{
  "model": "segmentation model",
  "num_classes": 25,
  "activation": "gelu"
}
Rows from block 4, named by matrix and row number. Each number is 128 + 32 x the weight over the matrix's rms, rounded and kept within 0 to 255. All counts start at 0. Numbers have three digits each.
# conv: 3x3 conv (model.enc.1.1.conv.weight, 64x64x3x3), inputs 40-49, a 3x3 kernel for each
conv.0:120101121162089089153163135126123006164153062160163095122157190128094174136141121176128104167150143120125170090109026113207105108136121093123175132159113133115133112134080129232097174102127126215174085146185137110105090134144093148135143111112094155199127138109145118140
conv.1:103102152119053138129139115139156070124150128145113156148121137108105073101107094119110123080113166061119154102127106112173138123139111118118106166169146165144139081083150205040118037113116147164122180080154092179071110146133129112127149113130118140104116136168115146111
conv.2:166159124105150153109091111120097133156063070129124127100082085061001115140091097111187100121092113075101112169117163156102142104163118095052130144138115085136191161135107109059080128143121165131116180123136116131135119133137159165120115160129126140109079161106119135140
conv.3:066163118111170099124171193160183129112255136116107120122131116163078121113078115149151113138100138116131126134109116135000096114086110062102123115052157132086121163125151096122154106137135139159138182146159167141116139096087118167152116096162173145129115218094121105120
conv.4:143132127118098057101201206137124074053042115152095038138120097142120096092106123096119100148171144134143142162129125131092134103112106116163158138118188161158137125116111178161120098118125157161124131074149088135128093129187072171146131207168106104124149156159149108153
conv.5:128176125122181149134152079124091104088049051126220124149146102071092067139085064140128141119196132093073136141135116094122128123112146112044174088115186159140185108097114115133078112123153151113121124084110116114120109101134112145144111172102139129097150099078129152137
conv.6:132123128125123148118141125095141116101082099091155180120150139143097095118102145129120149120151140149169085139129129122076123143083079130083144141177145164155100156083116187102093142099160114109145136035127085225184118100148064164131199121094130105159084118170176230209
conv.7:132091148066196206140135119184131079123208132096173143116121156136085135148090152125137105148176119111138088092104142126121173120084126099116104153176049086093112124107140147133112108072119142106135189102107116090074139142109112062064188136093140131120146144125156120065
conv.8:116063123144110084150146089167167089174196137130154161172103122159119129151076095187089125177105081088141129094101139146078144113188101135169140130116055137091130109241140116152103152152121101120114139063134111102156066173134130199129182075084113177127109064157167130092
conv.9:099102094096089098105121137139087136123065109140165137173097138086129151115117143146150156097151094078094096134133140081113101104155083148187157168142120157117171120091159173178134160096133116135140131139159105136140093050084237195072079077138148162112096119197188149086
conv.10:165106094136088138138096153137207128115181129092117115138127078116086096126097088116110122164129139095100139117124122146253085117174085180135104092042138103074166159059113105171142137144080110153160084145144103163137158153116077104175108166122124096170075123166124110120
conv.11:117121119155188089149107094147104145175165075155121124135014090122115095124162175157154142165114097073114145140144109123139178108115126165104143130145083087050139102169115115213150134161133143144116138007157108065097146143102148208109127045077140125089105107151152087133
conv.12:089094154139142140110179088108156174146213147110111120106151156157131056133159176131127112130115092132098126119111118102163096143085138148091095114066065134053087112096107141058111084133153095145122101189181079077107122121091092160091087110131105154099101153193097086108
conv.13:178149130128150211114115142129178104134143168062180148144144095151143138128132143159133110164090079128100129123106112124110218109031074125098109101038036116083124118108090102100099114095178097099096092072102162098133130060143129019132125101099104071112075130109123123168
conv.14:115107166151116131155115098148117165175108062140162129108137108106160118120106122142133120122145160096136136159149080146109074147137107129087126172112047125106110130141131107129180110220140075100130144123206120194134109119131143125075144202101105162120106153154113133115
conv.15:194113168120132191149162104104076160101173143125144176149107099158226153120059137097175145118167208079179183139152099156139073101126126128125072139152097077072097110145103112121133150164167122157127132165092091130143159173105117229107058114129155224118137162126119139125
conv.16:153194085150128128131032074066064130071061216101075165123115159085088095092126129083125144139189137177183164145134114145127137149159132122098106118095176093097152133113169143095177113092112109125111127154150134147115111090122093133166140089100106084148103100122122145120
conv.17:104124103137151141131118154105047126165136089123138096098085182110114101122100097150125139144108048119089127144118112111160137131151179153146137125165095071132118146234179063088131091033086162174113115162138114114109122149126099142140186187103164168119097173142156097130
conv.18:142124128121151113130119127132137123088130122167073145092123146118135096121075061137155115087132121128075118119146155122095122087105162122125115124126106104148140132141129158168067069182118114081095127012101117055139103102122153100139133150124131112110144018078098056135
conv.19:160121096085132100096106114126171108135076134168156086133167117144162138123168137150120123132119136124136096123137104108138141124066103118097122139082153161117147140111191057138139110126137127124135141085115112139116085126105077101153100143107152103130088198110148143077
conv.20:111081151115083081115161140176164141147185121079141112109115072135111118086107078128153096188198101162177119145097151099140126117120123133132113130150125114110128135105158102084106144134144198196100150175139142168158132180139100080103149097078151193133168121130140175097
conv.21:120133136134089142149117126147177110150154145113136135135096114157137117095079151145124105122069126082141119081139142125172119138117085098131131130034126122204149080106112152089168137139076113104120128140179101180161123120112073098137075099121090131125137106154149129138
conv.22:167170118107147125162129185114106117128120139143132078095087146138146140136168115166143126109130119217172101117163063068139064127126153097108145129098159113082182149085167070113149158098121155112137138129120111147132113125101157088077130137122116080135149130117168087133
conv.23:137102087113110158068179130098089101113106084110114180117138145163073126166063152149124118053087120116125109136117130148125042147068110117168126147163158118128138142106109178106094159124119120142162133169099148137149110195109137163133130132154111092150099155150107092147
conv.24:080099126117068118124124122081146079071165127088096108155112136107086172135125137055150146105143137102143140126087128159079115157082133099146091089168135104147156142148143154106113132098081085216136105126158086162121134102099146151103126110159101166138125154140118112148
conv.25:080165130127164147149138126070157173121098109131095098186151157136181112150154112160091104129117097091123110121141153121112093110089118148079033181057049092097142130118098097178097081197112130162134057166126158145143155144171185089138047136151124174163158096098165147122
conv.26:158153141127165114107158131122108095163214123124052116139131140169129123144161138125145139164119080097093131117158106099127048081020080110115184100130130086146176121106198124158114086114066175165130121146082112157151127132120125161117115117114093157170120190080110064076
conv.27:100088165091196071140177147130106107110108140109134109107155144096130080117189115125126169152133105157115135127139148143094144142079149124101113175179107134163152145054106122088090115103129113112143153050118139113136117096128131154151127160158116127123117138098134115074
conv.28:079117150146170132140149125153191111098085097117130144144196139111084126137135138103144122117100095136160120142081143086077052132127139131172108112088135124078131104146141159086169085097114156081114126099114153101170164186129154117148148101140120117143183097148099062172
conv.29:144122146122144152146161121147069104108073091126155102131117109147131167129135126132095089129091035107090097122139144124137104145073146163188147139168103152127127124129106161188120119123134140142099090103094157124133114123112090186153147136141117083107111099141116152142
conv.30:139122069174104096130181149123118157136152073083196126142158131132160114152164130157129172137119178123138121126120133140159071131109038112095131101255122130132127122145109162126122118078147162134137123174136112144145128157129093221138089136119146133090093132131107117172
conv.31:160094170105140109088130105137117106073109158079082114114154115114045114089094148140207098115106170062108141120152117118077115097135111097079098109080161106083117140162128140165112104127112111115112138128142131097094158151138110156148079136159066066131107116142103120154
conv.32:125107136151104104104165165105154114074056145134068119122170152119079160119117095105065134154069139141153117120115151089105113115174099108130090162109141133091126143106131121056149134097139144117112128064087119118160142152096147074129149107143104062091078084115112097142
conv.33:130128146089108076079124058178123140170062092149180106196189110152123149098181168104155144139177145112163159118145119080096108100081136094090152104128105119133134110174151133238162121137150099071099103090104099087101121118108115084092152117126076105134137161086098146107
conv.34:140132058126048144126171094154170109119218149075158144103175125090130173135140152118139175097101100061091071132095167121151094124160095123101080154146109108168125130072130075084140122048041184154150136079096097092109081093119118187174167222142146126095123129081124134152
conv.35:133147115104120142092094154156098152168151069164103059127128097110097118068091147101109093106107111120032057129073121118100167168135090132135104091096099137127138150214110124141095171156080144088105133088096110099142123177129098118072107088117128125081131080095156116108
conv.36:162066148169129099133100121107053074171198101144125107111122088142125140118160097114106115086158100066058116128135087148114059154117141130211150083093159097050154134133122150095147092108123130161126119147094141084131133186068117112089118174119139088135109135096109160153
conv.37:141059129135159147076129126136145151170077064240174070110173083134088189093159101123171153081123120159130172117142158123046083145126100167236129112139109093122140121103127140156161070129135127139101059118056103103124150117113154173123128110121116113157101202122078152149
conv.38:142162126112105124116139120109116147110081174126119172130146105120177118106103113132120130113088089134109129132116124160120167149129128121154133161072073157087108160131093133079123138098097165124103098092102120157132150105105113018136138106119127154122058117170099093132
conv.39:083133108077152098113169117111096095105217074101182073142104148100114123117136116102121146092118142148121124121087137102108146092114101048126125032031073126145136152123132105119115104115131112160137079118148146094146048146159073171137156093123104186121097175171118141111
conv.40:074159198106177151119077075109127094116031120074088083126120109142124122148079114118127106112116077132115188099111143145138112127133137131093125109087119136119052112109122155090165144160158140169127151154135148092093168121130152088061150065110165179084133109141131146120
conv.41:142168121116111137142172140122103135113159087100157194104143085138079122170163127145090161151166163114124146129078126090105111129138112105082137133190097128087077110149088090142177085081108117080126079128088177137156136092152087108103132177134124096104118107128160129127
conv.42:129152153106189135093125141119055112164116147095130089110137081113173085116136104139142119100166085135136076141149163135252154116133102117135185105128127110136137141180147167100115127116130122103079134156071124142104073126101108204062124072103105169041159147130107127118
conv.43:113157169176169166126151131097100113127105112118139141078255131177255121113170153132072130107121130148107139120083100149122115129162119151115077048039105106063147155152125138102238102075135168143140149169167138115097125133127149086108116121120144101145186180106127116120
conv.44:136102142177177193150123154112155107169080115123138136107088094067104115178164129096094183066153093105067116092150119175139149173145082100124132123057113112162115122209113154143092116107107101129147094158205158132123105207151120202120114136141111142145073118099156144118
conv.45:114103164118127106164179115147110129176109129137166113124108115143064095115126107146122095146103086133159117133164093145120081113137113051079149095186145131130141171139130081111168088127094130121090124129093120126080098112130082157099099143081104153110079087055111096123
conv.46:132193105108114136133091130058078187113073162139144118067115114066148100101144121138161086109054125139120160128124092133118114146153201174063108178038118113118128125110098128192093090040121090078128123070146124127151192106112169120121132045109183086137119099151151132099
conv.47:099148104153149111116088136124079135108140130148112139092135134135080100094098146098142132146122113112106149127133128144155116130169137111146106123079171147135144144135103104068107135163114089119175168081169177096148135158084158072143146117160107123140107077146158125106
conv.48:121163149130160131145154140117148110131069061114094084124139080119044117120050080119161089142105130106133147126118134119056156140132136142152146101166096109087124117139164085173157169191126105094081183107132137143176152178119140194100152133157077159119122107113133127110
conv.49:099148186126123089117174120081087140131139147123145146128137078113147151138095140096125113148142066157146120140110219128081208108069177135121094124138097147088135151114161120159136100082089127103184132114157103143133124149086158223074148124118100136145093102164091104132
conv.50:118144103133102162142178121135168055141255177162004062132097076166168133165114086161118107164109145141082093114123137128115092141148072160130179130062213116104123127124120119076083133088185155155153095068121166151136106162124124162104111115145109103153162109153112158127
conv.51:137069090101060128114135166122132156091146173132115116109044137087074094110159129129053106126098127088096118111110123142047121177123196100149095090180072131085108156147083120110090149112123136153141102225127127129130147150144106127119137118138131123122145169121122157109
conv.52:155148097120091140058087127124127109146061053100177118115132120150098102112147105145133120173166129127054155174124112073163097126184118101094135220205153125130144101115167116244171085100088042090136128120127148121115154178100074182167033131134160113127103150089102122127
conv.53:104079127104159106128121134146163184107160142113125114142139119126086089103042064156142156169114085153158131125160126099127166142102099097190132072117107123124132141142152118097185094144148154146133098190148141182124092128146066096139109121169123124145134151135141152121
conv.54:141159121117201105158101125128080101143128073104138150148192146156224125118116145122166123136148171107148136117120192126113143155213127112084075123146126117112181159131029125152130109196104135158122151185125151101129136119125067121079151113102118188076091076160185149162
conv.55:114074132162158097120099132125159183154154154146133169180204149114109096142173130073159166119102105132182078111108146163140053146154130164101108099029131144113115106142137170164104084079152103104138128181099126082151133085056109058098101126153152218128148205102153108120
conv.56:163132106105121168145146135111164143120116108174144075160118153122125152173182150106120176070181096118134100155128123109151152133134127091079096155134092134075099122152121138155079118095178104061101140124103147156088079115130132100136180101113126173166131188154154193100
conv.57:143161096069118123129170098185130179154183096166149170072054094065066131066121126114137117102159152124107096145166116117160110142195154130160158177117094129138163133141129140092101151135053108143115197081114156098157112148140173090174107169118117143138168147124125152149
conv.58:130070113149149117153134116104067114195063105135131077097132090076158100132112125121144140118144124086113120163142136130136136128124174162214119180201124137074097145142134091081135072097111152116145150173102122075127102052132187098138139139122113154114090061112128101142
conv.59:159172083123154103112189150170102119148053167122119127139109118129142129112144120136097113134081050135077089142113107147088142145092124132181168108069113088036162127159105115106080096126132135150135134121139120140108120146133144169117113084095119057168155200127112171115
conv.60:170087157100103126115140179144161099116094160165099120140201110103151119098118085133104130124070128105067081118120121105113144143126095089126113149109109134092173157130097170235124074104112129186108140178094165136130130084130108024172068073138110169119127197147125138091
conv.61:162179149162161119131138173114120169146132063136167102135104130154069078136142115136102133122192172114123138149155142144145151099168107136156088100118091135097142116114053111195166131036085144108119114095155130132125156114087136118123119161120130127107086178134140102116
conv.62:103124139126086086148066078137157115164143092114103094114158145142151115092152138116149144132098057135071073142147119150180096094112113088162154091085137077139157069136122132174097085127135127135158136188140131105119153177100098078098070143130145162134117112130117046166
conv.63:115199135117067122086126064121120100075026071111097094138114162106188136135158171109116098186132097148153135146137140131161103125149100184073110171158129146141161146110113105136087139121138124099089178163046117155109048069143144138108199128113098161065123122078126118070